{
  "arch": "vit",
  "model": "image embedding model",
  "dataset": "scattered letters and digits in many colours",
  "train_examples": 195000,
  "image_size": 64,
  "crop_scale_min": 0.8,
  "horizontal_flip": false,
  "translate": 0.06,
  "targets": ["largest"],
  "num_classes": 36,
  "embedding_dim": 192,
  "norm": "rmsnorm",
  "norm_position": "sandwich",
  "activation": "quick_gelu",
  "mlp_ratio": 2,
  "head_dim": 48,
  "fused_qkv": false,
  "bias": "none",
  "qk_norm": false,
  "parallel_block": false,
  "inner_norm": false,
  "moe": "top_k",
  "num_experts": 32,
  "moe_every": 2,
  "expert_mlp_ratio": 1,
  "experts_per_token": 1,
  "shared_expert": false,
  "patch_size": [8, 8],
  "conv_stem": true,
  "layers": 10,
  "width": 128,
  "positions": "learned",
  "pooling": "class_token",
  "am_softmax_margin": 0.2,
  "am_softmax_scale": 16,
  "optimizer": "muon",
  "muon_scale": "match_rms_adamw",
  "lr": 0.0041,
  "momentum": 0.95,
  "nesterov": false,
  "orthogonalizer": "polar_express",
  "adamw_lr_other_params": 0.0022,
  "grad_clip": 3.0,
  "steps": 5500,
  "batch_size": 64,
  "epochs": 1.8,
  "lr_schedule": "step",
  "warmup_steps": 110,
  "weight_decay": 0.0,
  "adamw_weight_decay_other_params": 0.01
}
Rows from block 7 of a small image embedding model, named by matrix and row number. Rows with one number within an expert belong to one neuron, the router's apart. Each number is 500 + 25 x the weight over its row's rms, rounded and kept within 0 to 999. All counts start at 0. Numbers have three digits each. After the name is the row's rms in percent of the matrix's.
Before each expert's rows are labels from the 100 images, of 14976, where the router gives the expert most weight on average: "responds to" is what is common among them; "colour at peak" is the nearest of a few named colours to the mean colour under the peak. Only what is clearly more common there than usual is listed. The data: scattered letters and digits in many colours. In brackets: how many of the 100.
# router: router (model.blocks.7.mlp.router.weight, 32x128, trained with AdamW), inputs 0-63
# up: expert up (model.blocks.7.mlp.up, 32x128x128), inputs 0-63
# down: expert down (model.blocks.7.mlp.down, 32x128x128, transposed), outputs 0-63

# expert 22
responds to: the character J (43); the character U (40); largest: J (33); largest: U (32)
colour at peak: brown (39)
router.22 098:473513527470470497540479472469550532506538468493536514543479528463481534522510474482490525544521550499458494527541465520526491520492552509504518479497500501498511496448513544492515525504529523
up.0 093:521437491525483481505512567456487483538479524536460487465524483488541523472481479477532478473478513511503497493502492512473547543497438465491527501497520502501545458471445489504502490467471527
down.0 090:509501518527512548482502504471521509521503469521527417513495497514515490544496471542506458512496481477497494530523525464494505460509462511475490481489514523505525520557490504478536485528472512
up.1 105:465517506501520490494530507489495491479475532481504467474520490483477521470496511557503505524501506513522503491496512507455539480529456505532473498516468502515483438475547475476507539494473528
down.1 111:478432489488523551513503512520503533536500483526496534486537527517494485473545492495478517509425451495504483458469459495515499486499459483535527482549501501482473485511502460504535520505493491
up.2 100:577538529486484484470482530483516476498479489487482483507488502530529495495507453468472539484517486485502468436489489551506464517515474488491519460502479509523524501442472505453522477554510536
down.2 107:482550497466498525518484554517477504478495510483505484471532517486501508489495495506485466486518498505493490473513523491464514485515548489531513493522498548517462493489518512555529457457524530
up.3 099:511483515507526531504488492499518490518460487537482511517550485549478525492521506487479557473502529487517462519517503537481507528452416510473507532489510491547545540502487460493525518466500528
down.3 095:485527505498461505519523485496488487480481520523456442481497494526484488494482531464475491517487522453496497499454506505484489475485439572481519477495515460500444506515481492540492502563543485
up.4 111:497506512459510482512503450534494494485486491490528459503478490535534498550508486514475489443535514457513463475505490455529497508587532480488475494486496500515495466507495449511539529516540493
down.4 118:516460486540512510460499498534506492474512526486542488475554508514522497454521497463525501471509529475460515502557531491493470496473463483512528477543546512518510491498489470479534504509564507
up.5 103:491496493536531488468534476494490518531494478488526498538538487538508497514564515492477522470479478531450494466514486530503491536514500477507535487535521479466503514461514455497450448460484490
down.5 095:538541501456501522500432506506481492526524510475489525484494504522487513525432495493511558513453504486539530478486493476494532514502528454516482508481512515494536493520524532520485496495473478
up.6 099:535544453483569498523509510516450529504524536490482488543510509510531498492477494510490472467468459506524506493512486503527503502520471526495497499531509490516446504447466519519502501516502475
down.6 095:488515518531542474467528509498491541494543510513504534512578464512443532476476500508502537511539511493480525482513538489516505523475486503549528504462517499487528490500541498486496528499507548
up.7 095:549509460512460500493527524528498511537463528511495513466482462477483472505523523561496486514494492493496503496508486540453499462523533493513542529483495529542485524472486514520495522483483480
down.7 099:496526517455522497494491463535480532519511466501500513511510487528479441552490473485520524496453465519495509486512516492517494539505488465554531521483497459501463512518521518480507502501507498
up.8 104:533484463466489526538451455483478531520492507522512496510511481520485469559488486519518483488516471503510523527445513475496486553461485511536485480474492499460504484514494535519506498517485483
down.8 099:551523478480475508477549528532526522487560492490500498523461545472511453518449500526463568514518539463488460468529463498503518494488494484521528516468484493503495507475532507536512438500500505
up.9 095:450493513480531493523459504526521474498502487513489501462530499471543518493530511492503512495435507492542494512509521466514486503473496514493493468524456485499487525483449479527521530511511474
down.9 088:513452477476480495529505534477507511491486484508473491511479488484492496510520493521501482506494490496480512468504468507469513503497517514500502463476465484448517454486491456541465499474509486
up.10 082:478505499509485549472513497492483477471509499519516521505529460520482463471494471516470518515480502503498471486462495550485402487535502493510526515550490507483504475454506456523443501518514493
down.10 073:514482492529507477537494499513533466540509543487541535517506488500449528473486497499493483498471493490521531493521525484530447460505514482478516512493517520489470506513530537513495518520517517
up.11 107:498523501499474554530499476480539500500506495482474498483475514487501491485551492498509478524517447478504499499516484518478504492515477470499491508516524495471477523511518477445508512449486502
down.11 099:486496531536532513517493526504494508515474510463484507442542514522516485523464470458520514513493504477502536500504497492524515531467485509528543518488509489525515516504491518503538533510529490
up.12 091:555503487484524534524503507483506481464499574497470502511491529514489506509483510473484466517468480454490534518466495447493532467504499496511503482519503537476478481480518480546484549516486497
down.12 084:492524474482481503491481472479481515468524491511580454503473500489495517516472462456498467525513499502488490526535502487463533517491511522505508458486511494543547569477464501466526469486484504
up.13 093:486500466506465511508496499518503505515538527497508495495540471514506468485499467503497468544467495489519495487496525511552485483509425489462516551501504517508500542511505514518514550500481499
down.13 099:501492504540485515504486597468496483491464501520539511523479484528465535475490498497491498513507511498518515472513490493448488492480505502481504494524505485516484496525534488453495543489513445
up.14 088:464536540516469497477552545483505500487528499519510515478463488508523473492514517515491497540480522545522509494468559460525484500476511521493485497471481470529527543495505496517532493494491499
down.14 079:475477508498517508528510487494499545531499482519485522519497529469501530480540497471526476510515503459528494487498493496507541445487470511480478482468508486450496480469487496474488497455497501
up.15 111:477466468424457514538511468496541483490505492527532491516532473517527509506524481510502509471540499448475479490487468504521537516489497508507458510506496533490494516498458467484505471486463522
down.15 113:473514503495431516462501504498528534530500447506499491486537517518537498497470487546506517486493490499500435517521492501488492489469473530483526494468469509494482529512470497467501481494507475
up.16 114:500514472522526507463483512478512517463488471526497498514487477477504509501500490465503450451455446538455507506503486526477499479507458485499494497540509512501532489532482487528499506521436505
down.16 113:447484522432477493519505533488524481506536504519536491461514495538509486447482493547488469489515493532502515472517494463499540533498535519519497461464506497489490477490492502510486561514486512
up.17 105:492531523493516479518507510488499470464506482473523498540473487516497464471502517505500496535486510500516511466489484518504453431517517540539471518548498469469519477511536507540496521484489531
down.17 095:495477500497496504481545568504483508498470546492525471464511535505505497485531512463498492509470507467495483466511469504508487536499510484511512490490500497496510483450545503543531462419488466
up.18 096:512492568528494514488489476521515463485488502513493506506492488535555520453508506486533521551502479499498515517459526506500479506498514485515531537482494472492547520506543516521498520477514482
down.18 111:518534520499542507540517517507512513473517486469502474450495517534506505511479530503505523501513498552457499535473502506492496485510506479535471494473498457461526499496462523472488510521528527
up.19 086:493458551500497544471535469546480510526509492520476492488516494528515526475498525539499518525516466531453481536494515459503473520513509481484519474493489494479536487459525510527509465503546518
down.19 079:496521482543506540479469502461507506475530498451534479526462508471466514494448497461489456489512529508475503553464490495527496497451521475540540489484474492509518520476469530455481474520509483
up.20 096:503498492531494549490493486474470492540523475497507454491516529516492462516468512513486508513554499495485491521505484512546483501504503511472522496494499477484529482525507479506491535481499515
down.20 097:462527504486513443511518518518538511492494507542514506492507528503548510482546483488512493503450508499490511479477509465454522482497497497450527537548523546515468453517500479481557506500508516
up.21 096:451503511558521509442499497509537534532521538486487492541465502472489533516524516533552505512534514468502476493502491502481468499479459494536453495449477510547537521507472462501461468506525518
down.21 091:475465464444546466567532486476480489500461468489508486492492536525497512520473474468482495470466479458522505528479496467454472491494496501508520547533476494507475508477486538492527490514503488

# expert 23
responds to: the character D (96); largest: D (95)
colour at peak: brown (37)
router.23 105:520537509479512471528481492491555507495547481516499481513483534490481552517522473461490524534494530485478479522519491511514492541501507529485477478495510458520482476455524531479541563517521527
up.0 086:540459508518522496489449496509437500497483473518518515489485474515490512561511495480482483487494534506483493465498511505503529532521500505527532537546508534478515533522511504519526482465470469
down.0 089:499507502538495532499525466543485493521524522525495489498505528473522548494557516470511497483490517486483487504494516462495489508495473485506490483460496461492503494503469561447517470485474557
up.1 096:507513465571477506485514463505518498511486515509565477522486504532504481443492501564489496495504454493479510504470493514529533484543474486519545549475517483515512520495491518539530534461516557
down.1 102:521495483459488514491501480503501497476534509509527437462492492513490501536489493461514529501504525495486444536520478540480495501531506539512513503498499529517500474553533455475450449565497480
up.2 101:495525511527507546469500493505532468511529466485528505501478517508488462502498520509536506517505557507520465534505516462500484518542501465479464478504479475516484531488516497483488492477491559
down.2 097:544518495465498476490490486505486547498549503529488503485521481488481522527538464487478509464509480525551500488510487509464463504487460480500511517494501471513537478539507499539497514480448535
up.3 107:473550510513545470474540489497487481495465533450528496515476470472530459491503469492508474470507506511496514480497540532489498484460494518479489540505528483479497538488506497586535508536493523
down.3 107:476476495532531484480496501546464528490505490559487495523511475531518532500545505467485491449517508545525475517436534525507476450489482504510488520538494536521491514511480464499503502491490527
up.4 102:467504473530499487476488496493486555522509491533456495506493497497477502541465480501537505479517491529512501477513467483524465485523485485543510527555505521506496507529524493489479502531511508
down.4 103:518484521540510500495476503488516484482489496511509481486505533543473498455517465484544462494535480488551530448459497487514486565510516514509490540454488509493522501492432537515517498507540498
up.5 092:516499523506504476492514519482504500500478505490506494509500483496507508512509492489506516523474537528503514496518498478509518533491448513540479551463508473513513499553518465489497546528521469
down.5 096:502517549539512464470515486459526517506506524534462535544514514471490449501454506485493494483520477481507484532450511494509495504472514467487501475504515466521458467545496534506463464516484515
up.6 101:531503495460513476520552497505496488533505501538516527487459501536522504502480523482500486474460498529496501516499557482537515518480481523500489471524492520456543487486487511516534515557504540
down.6 093:510513544529468517560503491538505494504554516453505521515486449495478483510515516487447529516505489512489470477509520482453522489500535512497488480486545530512538508497528503531495549497493535
up.7 103:503526483481483501508482549482504492563487444499490524499511502426464550513474487501478491522507500475508513526543489535449496513495467454476455506511479490465484489509504508517540517508504507
down.7 118:515493483493499485522504577491512489522512497488469516505554483526491494454517510491522504504501502477531504547510491490484479520501469498510505515489454500526497493478538509514495540488540494
up.8 112:512515499479513484543476532494505518524508498522514497563549534484492494467532477435508478484503503469490487494497524506488586475548470464480486504500494494492496489482480521513547511500521473
down.8 109:504500539516467476541510528473459492466524459520467512510519491528489514550524501488465494465506525552496435474478505503506535493481497538487467494505501509502492521557484508503523511523529505
up.9 108:485522508471476454563507494484505518467506507476527493449493518488494481521472523489545472499484511504500481494504505474523497562487483520477524537524501554505509493487513478496500562528489529
down.9 102:522546517512540531489509521488496486511564487497470489492474494499471528517524506509509540501517519518520516504499499516464505494515473539482516487529463538451468491524453486463538491492490503
up.10 106:456482498540492490494494529540480551495516492491513513530508555490517467491501517527553472463500503460519488480474478508479529443475504496521494476478520487478516502475498490475502508474497493
down.10 100:484519488472497479487470484438502512518499477486472500477458522502532496534470497500445474496482482535478523529437512506494517563496456459437522504520491513495495500526463490548544466462466487
up.11 105:515537534528502478469544534548482500484438511568487489494509482523514481542503521481494509460451493499501503491500533504461506496468493514476468519527504489473488516491520520488501493525499468
down.11 101:463482518486493500493445497472516481492513513501467496490491477470499487472493517451474514525496520494525438496528531537498506493503513492451495494488477487516527513478485508493509515498519504
up.12 100:516495476483479552494485505482503475489496490495521538544485519482510544442513486497456473457519536530499528480472435485483495495501479507519489466469462517533515505522520501491539499516523484
down.12 113:501483474501466460504545502473465475504512539491516473480495483498522490524504524520455478508537455524425481469531514543508493517507480545490497520515502496527517496496517455499489484513543494
up.13 106:512502491471504496514546488493441510488490515452496503500504554516534504464507526486530477527488516497527479493511502508522484520502497529490477522504521476518496518475494492464521505513504484
down.13 103:505526502499493497500473507567495533460530501531515508536450482538474526523519521511488544495449479502499489479473538511477496483515461516547502533493474507491496495540517515475537489501509476
up.14 098:506502534489507505514520461492518486507493512479489442498501509496473494490490483510520478477473528513491533443495500467499517470512495496458497517488479480509528442494476505474511492506498459
down.14 083:488482492514504503451449525473513496499505499481560522506521495474491517512496509494514494488524487505486513518523477492477520474519454505517494489494557490463461515478494529542510475509516519
up.15 095:502510560453472450444547460550493467490501493498468503482490492537486498487498492556521536525507523507460534493530504529494506507523475492499501508529495495539520458545450470502489484473468495
down.15 092:489454512500496469516526499547543527476488457495537493507538543501460488494476495461504493518522503541537515500477480513502485526460485482498530512460488456479524484489496489452484508500496502
up.16 106:492500484493527496457495471487500542499498521498491471522475540465498518463498522460520536466499475481499515522547486524489457451500497513529521475505501453478497511507484511447510511535524491
down.16 110:489523472508541469457502567489507467519489484501532514530547480529534479494475520529476487454550498547499518496497483515516520538517491483487549503496530531522495462512525468571524526527497526
up.17 092:508499458490524509477530533485498513502553529501502458515526485474538521515473467519474546469523505484497539453569510536501518545529462508523503518482521512501479491536479482475512449481536507
down.17 088:506431463472514536464491533520479506532520490473495509527518532497463505474503495475487506480471510485492451479517441478463488478507506514509503506473523482465508497530519491518505523482494455
up.18 091:498484485507523457464503517477494473482503521443486534472513527497499467506518511467440494460516514511522519472467470569500485502540556562513482459459497475516480489513496497496477512523471458
down.18 082:518458438510530490504521499522502513521511445474503472505475557461454476532476510501513500492495475496541488491500473493478486507540481497542498470501512471489541504479461471463521503515502497
up.19 097:516534479470504470522514520509469522484482495524502515508481506494505492525496499525531460517511442474528528505465495517445467559477486533490566469484478546481491505506464474486492532542500523
down.19 097:471507537522551485509483499498488480489553504520473501520511484519505482477461496526528493515478514475500498466509502470467552534550477514479498534501505534514544506452514461501484470480488474
up.20 097:487554513489572483520499508469510487471492464498507528519493478491475470519478486509569501503499505537475477552501464510481473550511533475512457486522465511534500496487494497509494534489491487
down.20 094:510502497489469526485509514493508492500498519540470438500486490509500551507505526526523537522495503450520551489564482473508511548497483520477508506460493474482509544493531506465474475468525524
up.21 100:486483535516504492496500536488484462497481509512514476502508487520534494464525495518544502544473535509503512525475520517467475477530525488495513488471500512512544476486513469528487498496479502
down.21 090:503499515541521499470531488488535494513515472486487475524484513526527510495470490447494459502512499526491485534490490530531517566514512497464477504493489526527483508512487518516462476439510525

# expert 31
responds to: the character 6 (34); the character O (26); largest: 6 (25)
colour at peak: grey (25)
router.31 103:495519522508497472557467510488543540511510474515508510532479556458516516519535487458492499484516525498470487526547479527554497549508544523522495468472521493487472474488503534471541507508489507
up.0 107:453529484502517450512471494511468510517459522520462487544504478525524455539510481515551533557506517497518521555469528501497496503519500477550508431473508530526511496526507489486444480504517532
down.0 114:524429480524466540498539509511516510495518451502507500547460517531497470525496484495519494488478484501495491481505500497503505449476501540519501535511500490515524469484492494509453501498523536
up.1 109:523487498499499482477498479501507525477495559470520532534502516475505483492463507524510549511514484514506489506510454504523464483538537503484460535519525512496467548549495518532511488476495522
down.1 103:482474420497534485518534493466518519523474519520510458477487467485514514444510486496497473522502514490520516481468480489513532532513456501470508449490490438502477506448492523482497513492491489
up.2 113:510503496500528464512454466463523486509484466490475535509507520508471497498499492542494523529465526509482492531528550504481448509452517537488466487497478497518489513526491502492487504498474509
down.2 110:552495485489520475495504451495512460513469494542521527486484485502485460497516529470468507476487504514521528516501497505536534503483510540484483481519471546514518525479477485508500502500551484
up.3 118:522528499491508488496477489523476547487557468499510501506485463457530507474519429498522509496520486481490481483491501470459509496489536492449523520482522498524485488498530541489531478486502447
down.3 110:511488551442503519483509475515498533487482451534502513542480497521546524452468482500508471472505512476518526488468511487496474481524523508477503509505516522475517461469488471482506494504491499
up.4 101:537481504496504480460559489504500505529502516478494493409479495495506458507482500476602534460503501517492508502467493498487470520504491495527482482520478500498490476496496474505499515544481547
down.4 099:527520533479512538484523535489539490475468502482486539506469515483527479503515512532546479480504497497441504486507448528515521522550456500505473537511479507499456499499526523480513529472522516
up.5 092:532525537508516488452516514485540502484508446507541523524441485499531541530474514487485479465540492516507505527471487513461512477523484523511504449489471510503503524515508495479537501482498451
down.5 098:523493515505481506495486463502492515552474496477497518451483466489518483518541514488460515519535529558481511453467502500511517475490469521446510502489441506529485509555462506470513508435465465
up.6 106:522509499510525487548489548481495497521507532464495525500496554527499473472525507527530534483511489483542521504463529456515468467455444487454506474582513515480535505502465509517458503532498526
down.6 106:511509479505512498525485499505479478504510503519443500497513499488502477514524513482468456450525486504465512477495527488504538484498492499556516538530522514526509488533486529508509543489579528
up.7 108:503506490548473466539506471533542519524484479451471505501497516462473503516501502495516528507468538498548505508515489472500508509491554508463504520491512549537530490468493508513488507477486511
down.7 111:515514510495481468511530465549475488501504494555511510521512466500517480456507523452510494464512542500483530497492474464519510461494533531495508483529515514478499531466510501506506503490459538
up.8 102:506479492484522478504518475524500516490525524511496472500526508477518478524516492515479496464534509506460479496554563494455528457511454504525496467512487491515512470493477460467466507501473511
down.8 097:534529516494507495495501515471490492506510478476509494522469498487503501500517502524506489520508480523515515516517516547471486530525508513480512550547492505496478552468529488530491508578499436
up.9 105:509532492515513497483536491546459487532485482512498515501494499516549499521528496466475476470489503439517518484506521529494475528513506495479509521470526527538503519526472470504520500525518463
down.9 118:479483504489508497489466492509484481515490486517503555511466499507528491502457505485517483508535471479481468476516483524511503469515481499514531510477515488523445461487503500524492492478482483
up.10 093:475463502500505502479508497474485495510518532500503530540480489487449450512507496527503471498477464501530478485481519541490499493546494503532538452495485490517475512523501517506468509460524505
down.10 097:524506516482541502516493534519511493502518545498496530452478533497545491476476527514476445524526492480524522533516496500512523489504498512536495546502486500497515517462517481468447510477514497
up.11 094:474510528540518513523517506513502475511531461497506502491503498518545450505545499519475504439550497484422496456498506541498514497502465480510499541542485549532520504504497565537496513490487513
down.11 089:515512529558469518501510507511525468543529517469506529507511487515500541495534506491515505478503475470517459528510504533480431491524507542467507512523460465443521524530471505486492507492468502
up.12 099:531468561477511475516528484528489522602477535481480503484490515531478508478515490510523551529501542501488471490469490535477485502481510515494499535529504540445523531497512534519508525525522500
down.12 086:489532500482528497502473516508520535493477515546465521488524453470501524523488526473523497434495533491523498521534482475504516491504493451513460563477446480474523522518506534496483482491548489
up.13 097:522486515514492515513508465497489490526494500485493484501492499487439555473550481501514532505508478489500490494486505449521548502488512464519520493487499483457459489467498480501483496536538481
down.13 097:519525513489492460478476484477490497509478541464503494487471528472475493471481549484475489541508513513497532441477466518521491470511494470502543465463474472476489482530500489512462501487531489
up.14 115:494487467482500518550514489504505506475498502513479496501491514495508531487499512495479523475498530502547498496517446544481500524514573524509462474500473505457477490459519487442477505521533494
down.14 117:518517493481533467451486476496490483483455545497516489447496498481443488507498489552475493511495481489562517496505548486471535487495478480507538449493540501538510464509556467490517489508480501
up.15 103:488462471528469485492469499491470522498498490496474466511515500570475471493463556508565509502491524528504496496447520496520498502515464467506521464489517511467464488452528481483506532492506491
down.15 110:514508518494510491580473482554517513448507467476495518492504469497515505500479547522490505499477523479570490515534495532474537512509510468521491444496491506492483491474463519490484495511532500
up.16 099:493516508490491489525473514561451505537466505499481505472518486490495481515506509500484535498462506538516502490521532481511467492502438487488509522543511533527497527509507552464528516527538497
down.16 098:491491542455482506504518521523524498488461516516519504514521455474496495511535498525497517474475536460478491554528428502484489478522532470464476515501484469512493533485521511505517473508521496
up.17 086:504518477536477465519532501443481528485469525476487513522540510512530503471497488517538496438511502519494473457452499519526506476500488537479538514535503513476534518538526529521543461492525538
down.17 090:455508468507529537517536523493511488534499499521502482468502468563490510537458550505502495456505496459527476470504507502502476499478511502486521500506505504527502476512541507495528502539506512
up.18 099:537540501488507511522452502507522522475482512521500559478519473477527472505497521501464545476506523504475543506495482555496455495535506499502524473520541496495473468511475518491433488497541518
down.18 102:487565509483458493465489490516491477500485519504507518494509478568497513471501475505456497469492484488528489477520455533513498505502454505490515490503551451473491539536479534481519490501533510
up.19 094:506481478446479476483503507531458563526505536483480493480540487504526461508504502508459537484510552495476500479510508536538506523506491490470500482524472548505522507531481471497482478480501502
down.19 079:485492524536486575512506490496471490475490538501501506495499493484536468519464475501463475466520475480513501525476523526528532506517524476542518428464515474477473494482458470560507501480494501
up.20 096:501451455519501481538478469520500474503510517526527469513479512473497485449517517540494507456458521488499537509483513496514486524498524496518453475500476508487490465512510519494508491481500459
down.20 090:492535492518518542452473484480522544516513478496510487465518498528518495481500495450520446506526500484508469493475486455498526503512488518510510509469500507486460509492525484470473461465482497
up.21 110:499522526481519507523497481468481519430486505474545465467505512508467535502481446520508462486523531518472521472571458481492474516473523494491480505493497518538501501480485522530494474482476512
down.21 108:488489483506515458497559465427473528487556511476482501509496463508514504477529497536483517553468515484476502522465510486465457498548466525535489515488465519497492512483479461493507505498450485

# expert 10
responds to: the character S (34); the character 3 (29); largest: S (29)
colour at peak: grey (26)
router.10 106:455486505518481493542477480513517524537535478532507496547465516456494513511513515465470517529500526508473491524550486524526469551517556510494509463489523507490530493473516537502536501554528520
up.0 099:517504491482485491475498524484477479485475505472526531508478477511542556520502484465499491511496466493509533449500497511449523449513515494510529482527489466484470528497489517476484507475500495
down.0 106:487493529504495543526541484511554495525529519506512478487533534481492537474513467485479492520482477495529521507508467535504561516489489512507509545469489502503511453496560457558454478500524477
up.1 093:490550461574488497484477495506510482471533518511500481504531460512515540473546474509542498479516530521485507503500493528459526501507481511454451474527496480487483521486501480489476475509485512
down.1 087:515508506515484455482507506484480519482525471481515468516531464477519493491524519484505488446494521480478478470541495513514490431569470522553477505484509533466491484460479526522485510479479474
up.2 095:541502488499522499509517508471495450472531485448515457496449456521499526529506496461472557491513500509487558510540526514496487526468492484551500537472518524502496496513539513488502497489537503
down.2 086:463498517484518488482503508521511496501509488484471482560544511504549489498502519497536487526511466490499508496508485500472451505537524528467511481529476512516524467480473529494510547516490533
up.3 082:478543482523512535510514482480523474487461528526505491541490509514497466520530470512545481485525506505488488482478488530460507501509492511516522462463557490509471533534494487500515519478515476
down.3 092:466519484506502460529477506485503501484488485490529489491488526521473489489482518547514517487485509498470473556494482527537494488453496491496521525499485502491527503465533491508528476509517495
up.4 112:513518541501499515517535474500519457506471484496552521506510462476476516485519484502503512487518498516534527512492542494512547531481542511528495533484499482508495489474511465490471457459535448
down.4 103:489470513477488497497453538515474477513501512487496519485501490522492516531495542495469512530471474446479487429468507477503502517513540518493466511500497482555462468458471526487504477520521539
up.5 095:501445510442513469524491509475557522477500508504489486484490499498516534458503511483510543476543539511530527503539524531502519511495500507473520520511517513493460455500509486525493500488508489
down.5 090:532530480518462540547491556513492509505469472509518502511514431479535457542505515513476472511493464474472527530509543521498533474521475500512524516479534490542448504490516520501506494487461498
up.6 081:520467476438513473501493504514508502453489531507482498502533541490503506506530508486534510497508474493502471545485504473511472495476466503495550508517533513469473484500502493537517438505499467
down.6 082:523520535526501522497499513509506481496485497499526483480486497469448470497502520530474544490528489535463478470486546490469524522518530505536511504484473518486515538516514511503481501514483495
up.7 096:503532491525470543502462518511508468507522511502526518494532513519505478505502485490476482508483488487505566521499476497487455517548524439529498521470531556514564501492514441498501512502510492
down.7 103:516502505453489493468456505519493468482558540449487442495478494487537563518490502492541525453508489496497479514510509439514482494445518505484488475513548512488514476493494522542475495507510468
up.8 084:497477463468535506497490458508531496522513498483471474505501474505468474472509523493482496456533484484499505493481474530469513485476530492507485547485532464518482546503495486465470456472496534
down.8 079:501495562503514507533525520479480508529468474478548466488511497495492498529464522526480524536494512516467499451486519478509580517445467497501522481463495509564471478465575496482525490487504473
up.9 106:490484546502483489494539474533508505491515534479489472520489521530507472500495516475456511466535494507487507483490517485487510513528496537491518453470562488526473536501549558506507484488483479
down.9 092:463548490539502463548419483491484469471517485504491502489484469494496536511492502488478512507498544514498521524479506497487484495497515518523508490506507457505478505510520495491521469474480521
up.10 107:519478481509488484497456501512453484486520513478490530498492481502523508500511485446439510484499516519496520505532518514502544518495449500453506522491509519524486466504442547461513518469502500
down.10 102:465496533470489535523486514544522472499481460517488543512529516502513542508493552470505478514456515473458500485529502510505467547486539491507526508513447463480536486462511530468502509491527516
up.11 106:476467467488501482520531533462493517520493489503459531491513509468480503494484497513517512480447533519474495529484507525492509547520507472464541487479479506489527465485502560530529517531507484
down.11 114:502539493457501499482487464494502509514476543516486474515490460541529477501498535479493501488514503489491540515504477492486505504489481492529533503519520561522498509478480453467479512498491451
up.12 101:505528476500527546479503496506523474484444467519505514492480501511475469485509521473495512497549515521502469482501465491507524489512523514520505472531517472471490446508496496479519523580511470
down.12 087:502516525498525495476515535495465489550509523530484497495549479478514479527491558478512505527494474498461513527487538478524469505484488501486507527492515483520515547479539475449502502480511475
up.13 109:507513493521557522500517512468501537487473506514503505527524533464530521514506517483508522490500498485481513489499530548519485504477518518508493470488516482512484510438518554490497464525502511
down.13 118:493479509500512470508477544490537503555495525473520502505520506500535505496505496511487515497479516492500500483547518509507504508542467468506512537547493514461476492534490474499464486474491528
up.14 083:486438511475484489517541525466485472516456502494516527479491464513494510517507484528484510448515462446514510494497530520504524530491505501507467463512465470520509494508527491462507473455479504
down.14 087:553494530507477462507502481494539486486490490481504487472514503504512510533514499515496490498526487529487449477502465525536504529481533462494520527478486540485512517534526459512514454491521502
up.15 098:515496459486507491543514556525487514478509510504491496511468490506534505513505488519503487503506495541529478507510488511511455508529489484513498507465525495464481495526501484451512499501467479
down.15 094:465443515486510533512487485516510515528491516499489490527536490571509477481505507481524507497498521481513482464520500488493518490500516517524495524529486478516529477489511521523504472498498540
up.16 107:525485522473461522493481504485520481505471489561508513514524496461539516478494511487492468441485548478538506480520498504450526517516508489482508519504508494517498497470524502516568488581497514
down.16 109:528447468493500490511510494505518486538448496491478493498501501497498508476497474569504517540497491451516491487510480524529558482500501494485497516479481491495434499513470477485504504528519508
up.17 098:487536480512531532450484461508494510469514424478509475509498485487538508513515486508497496524525500489564527492517526512523545504508538478489483518493501498501456531495501534524542479496510533
down.17 095:482489479474494468517479502502476452527462500468515460545459508498507560518511470510479519497518511488550549490503501526447456525511535537489486497488502495484492485540458477498467468485541445
up.18 102:506468458487497513548517500447481490474504536543518488484497513530532472515491507479496537517498533546457442528502468512529525504512521495470548502511524529489479489514530533573494557512488521
down.18 120:504527476507493482460499574489458540509486469531471503483481552473545496487481528450526519455498541480503508509468518503508479533517480511544494483499480493509495463479499488504482514497479475
up.19 095:507494513521473476541483477463477522533519534478490496494500519480479470475505466492523517513486491511516514521483488527479492421518528498437483462548530557521510507521512467521482458517519505
down.19 092:495522535515500508535438526463519510504508433513503487523495478499492510510507508509501526500469460522519514558503501491538515434502467504487473525511510512510476485515489497472515509501492501
up.20 098:467490539513516482522478527482454476487490497528522504510460470489518546519541503488521560459505487504562495497485553519545486501489498503469523481499498486499477498483527486517504485448512489
down.20 094:467490500549526473493492524509535510495504527513497494476524468492490486510523467495492484526492465530516519496538514499532518535530468524516510483490521546501529495515470521474501486471459500
up.21 095:480554497538542550480494456503526525509537528525450519552468449510507517502507480474475543518511464470503472503503506516497518492503443472466495504518515540488466520504505479495543493490525511
down.21 108:533489505464505507486533508544521476505492473475486480463525504492491488500520514529486502502493542504484542506528515484504517499514488484511523502500483498496492479472461481498456493479521516